{"translate": 0.06, "tokenizer": "char", "arch": "swin", "expert_mlp_ratio": 1, "shared_expert": false, "conv_stem": false, "depths": [16], "optimizer": "muon", "muon_scale": "match_rms_adamw", "momentum": 0.95, "epochs": 1.8, "decay_fraction": 0.3}
Rows from block 3, named by matrix and row number. Rows with one number belong to one attention dimension. Each number is 128 + 32 x the weight over its row's rms, rounded and kept within 0 to 255. All counts start at 0. Numbers have three digits each. After the name is the row's rms in percent of the matrix's.
# q: window attention query, key and value (stacked) (model.blocks.3.attn.qkv.weight, 144x64, the q third), inputs 0-63
# k: window attention query, key and value (stacked) (model.blocks.3.attn.qkv.weight, 144x64, the k third), inputs 0-63
q.0 106:175157161089101116099167191156127101167120151199113144133152126153113117167131130153128112108178074128145140132134142081098157180094136107092099157172144080097161143083091157059108137059149143
q.1 106:190069122133135108111179212073129102131125153195149133171125186147108123137108105183141147112171118099160093146151131106126147166136116132125128156075094097130074157139120098130110090112137047
q.2 091:098116101126145114154139180109113155128151157099092091092062129152100099148080132121138205181107172100140095156153085095143206131139091182162151122118169076194142147144104128127110151105118092
q.3 097:082152165104133112149167134136111152158102093166135138159135116090145159074138150160159100089158198115087138128095157128123062145190075135150133145143122126058127130152187057147134070137121086
q.4 100:115101107162088114090080104148130139131162131090128087136122146108139119082082135125073173103111162131099085151154168149161085128179176115130096130105127143185047092155110150138170123208170162
q.5 072:155147100141107140138074170053075102152131116103096070110130197148167141116062124146131148093118135153144158064112093138136098126091135110122186165139127080141153106138112167107130177073145077
q.6 116:136171120174126117128128161161126128151113176141139118113117086119129134092153172092158195159108117114121124176119154095130172131157112073097113103065155128099104254116187179130133121145142107
q.7 106:136129074086102131061064084137104157170155101158090149123130159130108099053105096147117137125142190123133152097152128134111127106162144166087154145174182127136122090104112137070088087075102172
q.8 109:090056138126093076158143117174138124112144154134111158093068144127119166133134095070127193119097095103082113084120131180126168154181121132177116120142127139210097118152060131134105148127116169
q.9 109:123107125132099133079102106104083177082116205095161153118125090154177131129153101092122135100153128136157088134120120170144085191171093104125087115147101144136113175165149107120177130228123162
q.10 089:087180153095172118078182081149097172153095167106156113142141181115115138081140138110153181152086164146128155125110124124141135056169096138082122119103100075069134109115173145110161084179129122
q.11 082:124146129116220147134179131120131095121099143131136085152095211121075135164168140116159141154176158131101135156094111105098130079144108030106162160104120152073122101145108123088116085115107115
q.12 112:124122130107060125098101099111119116107110087148115162138092148128156119088147129130123122043160161143111183097120090145111082165101093146141060186183169181086153134159142074110102133132074155
q.13 082:123119135129089129064134080153087135137145151148157074107121117093133160093115111062131080198124165098117133135151119141160120192179118144092117132160208100138169149123114144083079132159058115
q.14 118:115145155123161130131202159165122112148139135084185114171102156106126144108139182196138161175117166161089159169087135105118181093171159102132118122091138128057181148119113106122127080119173082
q.15 077:172153118138061141165097122131139108127136124144119136125109080108064096165114141085077156071124043103150128149191125122123100114043167121115110124184137136121123200100124121163137140083133108
q.16 086:113099152139127113137178151138102075108115134126128141100110091161153169155141125146147181143162221134113117144117192138159147154218079129158129153109111144133126125122173141124177052158151065
q.17 097:123152126072106176159141135113149114115149119144080101154124136151105153172170098157125166084156125122085113087123150121109144085171206117101053140153136075118107050140179161127147153155125065
q.18 097:112110111049082130130076129143169151090135109160106131140065158138130156044107117129141130077150196110127097123122124175097099161137061156159154179119162125137184130137189120140115155101113126
q.19 090:127152094107159109056114117169116121145098167110102080135129128093127141136130117152130159068140162139084142128140189104129131180108138121076126136029102129107116100201137157120161082182082165
q.20 111:156090139103112102134078097188132128051166083168135128133079094175133125126154137098102077137137153130165043140123069158150097151152114143095163175139198118141129121136132080146160164148131102
q.21 103:159126154108103121099065141132147126131146093135128136138139172109111105149064150112091074114161133112103114142091178067095049110139077138123145141146167037121187092125072116120126154120105080
q.22 099:087157163107113135112173126161115115121105123098130060173145137175063163104120165097102138104065139127164125129121135135206192110136090147117112123101107100067085092114119128171145151191156081
q.23 091:110186168151074103181136117158112138135141143124126148093208156124137120163126135165164086163122054162129146145159185156097169113152160158123160142084130106098167118094097158152158174198122119
q.24 092:114176134093133128140114102156130120161142126137152146186106091145055082149160169144087204134088150127165142121130123054117099113112142174084128162186135111062132110142068082161140122168119099
q.25 096:128124109166135070143156157098192143141127074123122157140118104072096083100152200164106067145162141143133126184147125117125180159169114116148127140071157091091130118118114069163141150089188101
q.26 089:160169145135082135146121108100081144101147125132161126104143129146133041161058116088113091114130076150208123109178079151149147110084142103129132107133170155127128145067065097142167120083161126
q.27 100:143160090150105092064105089194138137195160110148114168138147121096149150091098125096111168147124178104095123125154137065150145122162062158134159090110104091144125182153126172078154116181109102
q.28 093:134069185087158160152095151135092120125127093129136106113088135112128184153117105104099088062150077146065179122124133170141071103107167088139176177133128193084144126164152137126132174120145157
q.29 106:157089126114149106130108139130161131112167126135161167161125121158137125161156169149103108145103116109197100110132138099095110206098151178163138168190167121122189122127052115121160181180063118
q.30 109:157185112090122156063122096169092102148154174170140109099155133125185141108127091078139064100124133114140135120154100149144095120121141113084110169152104170106131106096181164066116070094193149
q.31 091:119088170212098119109129124153140145085083073119151161073105088107148098145106132159113133151104069096139133139138110116134123138082129075104123025139096141091156152168132175159161098135091126
q.32 098:148145216140187097089162182140083122170106114160111152123116156075140078108092154163187115144130147119120115121069130072117165118160213109134088154100106141109103147118115114132137167100153105
q.33 113:139160123078159098098100111148179122125117063156141150171117101152140107141129159160061158084107128117130115105108143059067100127131126124080177100222112116148155122169135160103153103139156184
q.34 091:148152074120133084118177099121145145192134151136095109119107150059114123151142143139147158074064109111147124140123087075124146133153105123063155085141178086114150074145048133088132174138108164
q.35 116:159122146123068137074139125119156109123116097166175130172116119109148110084160181118111067122094126108094110122111110102171148113151096199126174105130148096115164120137145088165156019121072136
q.36 098:151093128079150105098161114097134093138160051079142161185105142092172122103154135209089117117159135146177115093131155149105137132187141136160060064125109127125150084100107149136141170155149122
q.37 122:149140090091082154148136119134163109138148092157101196158112115225101144158115072100091124106164153140134125087101099165119111172082100175121138088210089163146098125137125118125142081127094137
q.38 118:142135131052122135185077083155119101145108107205108117101098152135178144149167138126123152103098084178095138064153207171094093127166146156102139151155122124115141131150115154172096132083133160
q.39 107:128167086168122096079138125139161112120114132086137156171102059090085152095134091093124162112146175138108125110090072127109088119132067089135151086173123107168178162174183151106117090081127095
q.40 082:135122141092124163161098096105132157108108116221084171111116117176138121148139063052140105121214145130102106122117142138094106168110098118141126137108137168150095131128126092104085164092066180
q.41 099:130077089084084112147139125126156145084146117161124157152144114203140217152123111116162133081176174179145081161148116156151071133162091102126169133139164128135121109120087089077135127137078165
q.42 095:116090127093105138126097152162162100144184117093100154097148145116119146089157087122185097184140126169106136144128141131146216095162112116091131185112144152129089118075096133060096069097146178
q.43 108:080090114142118104154158128123146102130104100092116143102112118083089136148152097173129178176129075090093108201136102154129123109169132122123113179135100162169122104157142155119067185173222116
q.44 080:139160066118179136138126102111164098148142112093095093094178139132135133146164147145125118156185102137056155138154171115126157058129130064069138113063146092114126100091157150124096079112102181
q.45 099:077124133151117185171176098070093104124174120113206123091151093115204134108125095136138087157122140105110135130139108165126094146102142131169112112163101175115115170116153095147134071215119137
q.46 123:087145107199107137122113155159136111182065105152153173153178105139133126148093155149131121107134194138101204149142157154158077115133088080132121098153144098082150109154142102125161148174114053
q.47 097:139071145128108126125126124126128106174134084125173174114118120103151113102086104086119099134150179160164170104101137142122090185139107110094164141160160081142115122133055119097221082196101095
k.0 102:089163152157106145180120086135139111158132116080090135060110132104081135171156067119168120164158124106106081087063134098144107129080125168105161108152139129165058057136133118123089091137152143
k.1 097:073106093082134114164100119142135102110172125091119151129051102081090138184106166122119152130128090179085180131129115127140137053128132087094127178209157124124132122095107162112094138113180145
k.2 099:085114121107127131121083197127134175160086113093193102147120137161091126142128131212141156136171108160109080106126154198099113113069143133126164130169128187093141092124094131100158141194133132
k.3 101:164155081200109147130106107108141146148165107133067133111180066156119113133168097097092116112092139126172167149167119126148229117136206134120129138102101097179126149122101153169171126127123136
k.4 120:145154114114109135051151135187164093104121106125157124138119151092127109150160098114158180034103157176150139141121098123105173109122094093129163163135167073104124095088185129121114120065094082
k.5 105:110098118073143099128161111196139123142140129112158141135096129170066120131141126160156158130070146180128148081135169177134104079191135122151154176194193129125162064141151123094102174123146136
k.6 092:150090187139101172089094096095107112120132100048156170110129135133093184125066161144101121146111122110137132095133109105140093139106148125206146119146215152067186117120151115150168152126125116
k.7 111:139171097162141143129125117158167123159168120138091174102159103108092092179131070150166209093135126137133122099107130101115159060136150091114176178215139110149140104074107162169148113124126113
k.8 105:102171147075168133095122169142058157095159111105063111142184181138107133142099164125094176182181143196124109102085125116123169143071138156164134127093121127123146175119089131100149100107152129
k.9 090:162104168158092135118148098087125155074100085158161096170097126084097117035140170084168093138149116079108102168123097123138138175122132100160127108064138171172156119166132128132142122148146065
k.10 082:163153056093061095128127117112147142122106089150131102143159094120162073107148093119095087130129098079164157089128111126106085199134148090143067126079116157188125193133095103148106113123158108
k.11 101:200081127116092069128076141143136103101137114091112138074133120161152082168136140090102129127139101136173161136206158165144120177077164118135119124115179142174130153121117092157163176113197141
k.12 120:149158111142138145160157109116098156114137163130087154104138127131130097157102140148143126160135177123186161109134162052090202045121148126086155096170125121156159109089114219143152084153162137
k.13 069:078139112100088074161121127084176101173141155035126137130132167085116074117193109095147128145141114141100065146099177136109154144082150130155154097160142116143142154157141109125160125210130130
k.14 093:133121157218073110111114109161113083132118088174135101070158178120111120186137117152107090086082096090162144147184161151120123160116138086157106090113078120179122119104135108087124113108071140
k.15 082:088135108149166151114130102136092097108149201108132162129138164130144181095125120132150078165150160151061150090048148160129147075162108173107161150176115125076131072132138167104125083086113149
k.16 087:179067128103101150113094113121111124152093141111128153130151150152110073138130140136190110171048112105159148152150073100174189154131163154138132099075084090204138106143089133121101186121131119
k.17 105:138213118126096129157143145094112136112194115153068141136146172119119091110198125142211151159119123146140160149156129101163119119120045113106131175147141073137129186132199129124115117131124135
k.18 086:124195096195080141090118153170119173113138136099113095115132115114113112187149168109136120185065116128158113123155138113133120088116113139182133156162183176127138164074151123205147165173149101
k.19 093:166114080138123187130135113125167129063130118176162118105183111131085069122153120121114147087095108170175133101149150092157168159107166161121120143147124026148176107120144077113137146100164088
k.20 105:105124112177151127128149157150079141184149114046071102143119160101109112082165147122140197121119152152101154129076102094136189099141099152074157130104106095154050148094131149147166101121101139
k.21 097:120145117130088111128138152185133143096102083111065119114086081110141137139169117103117166113138138118115087111097192124104141092078159124138153209207157171083071118129165091148133135152071111
k.22 118:147115115103047106090111107158112142095133178106133154139134122096141155142103092112129052143153163087151122148109061133088135179114111111125138137088117047139148150104175091152055075157157111
k.23 103:137149139157134136091142111078128140135085142192092097145113206102135160142091103141096099132091142133049154145134093065150117144164093135149072120096090162148121144168185164113064093124162131
k.24 083:163152117164161158113135123150088130119107176142133144093169129108170136092115056143146089089194160108115129095080086148119192066120133119079175096134069128113094100111154138155167079091125162
k.25 095:132167139144119158118146140206092089148092229104119147160099118103148102154074119123117135154144165149089115118162075102166155122118156117047171121129137099107138062110128137109100148072105103
k.26 084:115093122117204124133092143195141142107066139148146136155132166137134180097107073132125125140171193114058130114091119158111114145175067129118117126165107152104142083169133163076083084093133118
k.27 087:136159086081149165152118156117101105154067141090116162142122116133125121150122123167101172106072088147143151063129114106078149132109201147114131144230129136093177118131092137116136197092103123
k.28 084:154104161165078121162139056080079136139206114102091095146128169126128085104151148118154149151058109163162145130182161127085151125123146138164082177107178114162101108142140107099148109115078117
k.29 103:095090166140158140119139137111132160127102146104164064078109170108123174135101157109143106144195140137067122183125165170147092136103092107131157100094097207102142162115193093165108144161160160
k.30 108:104081161130106148168142060129134112192163121195100175109146126031170114092159116121128132163142146087158142128123137117133164146100085151117079161130144124176146086147102195144102152140087126
k.31 121:101143129115131090136125074038152104153081147072123098154115139109141148140144195111114116151117127109107113120097095072089108133134042102135113155126098115132162181179153069083143106131088084
k.32 115:108106120102140134149132144107187127148162062121050140113128085124084173109124124132113191101162154139119144147150101137129155063104141058159176204162171145103174103163151122158163160131140132
k.33 095:174140209149087183119125077157119142151101138091109139156095124118111108115113158101120148097158086111188160109159101146094114124153093087167082152081180202130124097141170114102110158114090079
k.34 106:088186070086148193148117106157120139148152117123117148123168141125053129081118086162090162132164176190144137101098158111129130107075174117130134181167178155129164095140095102099130115084150150
k.35 102:078184119142129170156133152134107163144168124237149207128157116106125107149115107143097133141104174119094174131149208155153155129150111134147163108095137166091171087117079137124149151154131106
k.36 102:119206115169118102163147170156131116104089119152110130129157166115101085140160182138182123142149124119128184162172080081128134103170133134025136141162109138094186156086127135114086120145154100
k.37 118:120118166133122133129083154081113140082087175148085138118118119143141181113133124104139084116095135069148114158136115126185090137082073096203138087112094132195183167122160092156121190133089126
k.38 101:151192105150130143094172123169146110127119139133139150129181191125121146110124145076118102162136211182132126124120134132214148186104136167158179136090159099120179168083163099141140146092109126
k.39 109:090112163134119138134141136185100143145134154112086126073155119163127049101170168094075151142107102141186096104125138127140107129120138145170147151167133113118111095188041156135154208139092161
k.40 080:164158111140141127188098161088134106092113145061105132154092085140169130136111109122121172173126127105153080120105109098156134147097153190089141067120121089156042174141118098175184108101155127
k.41 102:107135115110055117095115120127118100138156110120181104097167173144115102152132100136171165160073133121184133166151124134127128175132110132181124153112155187181092133209077063133131190105147127
k.42 090:133147154096079146102081162127103158169135128162109164076175145153107143203085116131117120115114117088147070107164112124136114162040123108181079119122095142188146171095079124143152175122126135
k.43 109:129197131124085090088144120134098082176184197102071122139108182085121077160102170123102104184152131166107119136138116096122162097087141102080126170114126106146125144106093191092123106110149148
k.44 081:199159106179087106139113108110158070131150155118105146128135151166155070142161142168154150115091119109178195081156119060131132199133135175126052118135124115135096163102103113112129095150114106
k.45 107:160099147160141126117087134087147114148126119181132149147106134125150154117113168089112089131143129092070133171179154171166147181138114107134051071079058151174165181152159171125141151172114130
k.46 110:182156126085146113123158030079149115121168158128089139126138131095141126127094084139156151124125122087194096149160158075111139155166143080148153168145108081163088098209120127130134119140083134
k.47 108:158127131096143154105132115116101146110068165121080101142152129121123191114110130100147165152139126144099112078090118104214125150124097098126072122109069117237132177135137141112133125059120094